Weights of a small self-supervised image encoder.
Model: 32-pixel images, arch vgg.
Training: soap at rate 0.002, 7600 steps, batches of 256.
Data: trained on scattered letters and digits in many colours, 195000 training examples, 10.0 epochs.
Rows from block 2, named by matrix and row number. Each number is 128 + 24 x the weight over its row's rms, rounded and kept within 0 to 255. All counts start at 0. Numbers have three digits each. After the name is the row's rms in percent of the matrix's.
# conv: 3x3 conv (model.blocks.2.conv.weight, 80x80x3x3), inputs 70-79, a 3x3 kernel for each
conv.1 090:110127150100130189112147141146149132163157130109147151124147093124154128149126129106132100137159091107160133103146114137171109149140110118129144148172126139136093143120151122082171104155101060101111084104089079090113139106135114121142120107148146156099132153108156138127
conv.2 072:131100113118134102101087168097105136071043093118112112107130156119143090124127121141131101111142159177135104088127146168131110130146106115126142157127137136134117125136072163136068095120112124125115102085089118137107138136099146151147121147100132103095143179138094154111
conv.3 112:141187147146067091135092102126067104139179146102148101168124139102082160103136123094167127138144164137096109130156134135111081140093136137105123099137137140128142125139135153132111122099123116059108086175155128165122115149132118120136109147110137101093104102200145147152
conv.4 082:106088150133119089098116092115145142151128154150156171134151129167127123111137117138117118119122133109145129135143103129151161105107153188150157155156136104134134103139093123153130128165092135164160100152170100117151146108156111188108127170077129121078151096116134069117
conv.5 073:139142110158132089128115132143116082132133153126153132132109139133145140136147082100112144170114094105135137113099162108096145136117111099145167127173159118188125113153150147108161141113126110098115117083100130092091138121104120120139105124099117108110129112107134077110
conv.6 075:107071116057089129102121108163119111139154149087114156140119108129108140135115114151160131096136141107068127101154119146086122115122117140110131081102124132084077170117139154136151148149120115138113089109108138160148180106148125092123136124116113092106091094131138136089
conv.7 094:141137114159155080128134146133121134109117174126113169136095118130116172121140128107079165138115114117100128107130140117112131113097128127114156148120110113133128118151121144119130147138159140121119119104151138117126146137112144123141119159120167075122149093165134119124
conv.8 096:126101132179134091104147178098115120054107196136101125133098181133149135107135126121114144118136114117098116147126132138156100123115121132097119097119134131139140141175134125115126072142122087116138052141175116083094157144128106113148090126170130072179133096130136140092
conv.9 094:151137077159102078134124141145175140163218219120219191115100144128092094155112122110103101121116071130107117144143119119141142142130125115129145096172164121107136157128111144120093130122114086125171115127148058147140116150137144123104144125103086116146101085123121139110
conv.10 140:106143126162111117131131135112110121108115120126121133105128152136141156123109089188111113024138173171112114118131128133123135123131132138133141114114133122127126181142126067102123134128144125111117099166174128132126132152120099101110144139166166148111053118128144132144
conv.11 082:101122098079111138144143110110116128167193148071062066124140134086159148153136105122159134098093125124126125141139141114121119102139096163131159096066129100139110155153124122148155128133102131118136163155123131160108166151139128146133145116116141123121155094174139148148
conv.12 071:108150156102146154144153125175114090154113094100090050115145133118131172163107154124129150141103118114134145098115129094174150148105132145141106146119128104124100123111180105120145131148108127115108132088075137107154147137119117137124112120127128154160105146131214103128
conv.13 084:121096125092104156117126137160153130182123061172141124129144153126099131134106130129100131122138123161117104160095118158103074165121097118164101158117121156127100153127140129152138102161089137150097128128090150106112171121117144133104106138121127116161147113111167128080
conv.14 110:131146146168130082098084116117108130137117145131106131178109076185159059098152141130145128135133108125116123140137112140127134105122127151198058183146087041063164141137130117148134142133143126111129130121111115129123109136138132129122119124117124114113130149113119136132
conv.15 090:191150117169122108120109108136136140161130116124112108122132173135155135165140098127139128151183115082137161106106129096129142142101128139153081139137111150148121112105151138127153124138108127102132132104106112134123136131118158136111184137073123162126136151148149147110
conv.16 117:129098145185093088133201111106141105105197135108071099124113159113127134135144109125122159119112106144132134121101143177127102112166139121148126138168125140101104123127124139146082112148099079140090088207152108073107123130116122169132121125104138124118127163139143121105
conv.17 119:153142087134150098127131139137128138142130137126096100098118174117135116141126124089056159119122127128149152133098147110033189129158117123133130109187093139134120125165105141160122140110150128121113158117099150096109149134111109125147108125126121180131139138124126102134
conv.18 090:106121124129160122134160131145133140208120108144139160120146111126124086159101113130126135108142106129090109094109147082131168122145158111137127107113135123163108140122147124114117133159131150119095150061106141016081132145097135132127108142139098156098101199076102140082
conv.19 092:078089124129126109180160165137153136166158130070078083102131156119096122125144093078099133058114100140116112154148140140128081087107145159152149143144142098102095126133150094139101156132133153138137148132123137119107070125108104125117165131169133098150116166136142115121
conv.20 085:105077101110062060127112129138131163139188159111120105145071147104079145107151114141145161133115140156142089150120141160091063092113147100139146125147151144129131153086117135125117129132149103130128097155117140154132148111122142087125117090135120131172088123170155079084
conv.21 069:138104094124146115098108156139129136093093093124129131105113139141111108126123114107106194134135133166098082140135125113160134120122108139138142096111083132115114132128078159148132138144111130153108114049191149147125147127161156135115117156155155102096104090105100072107
conv.22 082:133112116143162115154140163115138119072098144104084099145133117127163102104125129139083061123110117135147128148104146123166128148136089114125151096137127141134104142142102131095081139115104137173189077133181140081126119112145114144121103103113141125084112107119129119122
conv.23 090:123137104100130185106125176127144147092061056150137115113123117111148144112117170123079113137142096107134156104084135105152141101136142116100097093096159115145137107102105142145124110163150131156167161121087170123128088130107116153129145107096121114164142130107175111089
conv.24 100:119121159127137157148179112143154092088144080107086139109126117140144088131140138145151139096102150112114096108119140146130150162162120126103160117102131123141152144142113131141112109133151142138088158175085091093122137129151131138125112125111106131139095158104126046111
conv.25 079:124088116089082081108121118137146134062124142139115112132134130103072140126129140128071126158150103127103126086125130141117107112113126109128118130111143116134117156153178125167167151134106126142109121127164118124163145127072148125124109149123135123120103098116113137114
conv.26 047:113113130107088109107115112122108127127120138119107136117105114127116116142141136133117106128117129147135124124132148139112125124126131123142106139137129117116129082076060072078076055052056120134146107125114113116132231196217196252205184194155130137122109112121114120144
conv.27 059:159139140086124168097128141145131121161130103107111129126155106108176154119119174134116093115160125116151119155143169165226158158175164142133145137146115100146146144136157121124147108117120142127113124108098114126098123129127126119116146127131121130109149110129154120096
conv.28 087:164146130144122123138106142112128095133158145126140141133115105119118144111137122104182181127176164129152129116139102141169158117149139135134145109069048126063088117118091117095156102136128105099090142142142116136117124157160129112128142135111134117104148131119107142129
conv.29 074:178119112111120124101161176138155164142143140100103122112107100131123128117101097125150096133110114141107118132173114127163164122120149116114104130117122140106146136106113088128096103146111116108121088075104130125123127127137103103111096127108121146092114127136127152136
conv.30 165:157070156102169113078195116174130113098105125107131151160098162125138118119136121150112123155067148137101146071189113168058154160093132125131143118126124136122132154123115112124141122148122120130126114131118114119125142119122107144125119127151112134132142125126105134135
conv.31 086:138111123090132133126144121124124125108120127156159168138124097163119095088175161135108130113129112116110121126080156101160153127137108109099132088136152089141123131115127137126145125139133122139131121137150108149142129159144163127137147163105084111141144104076150118125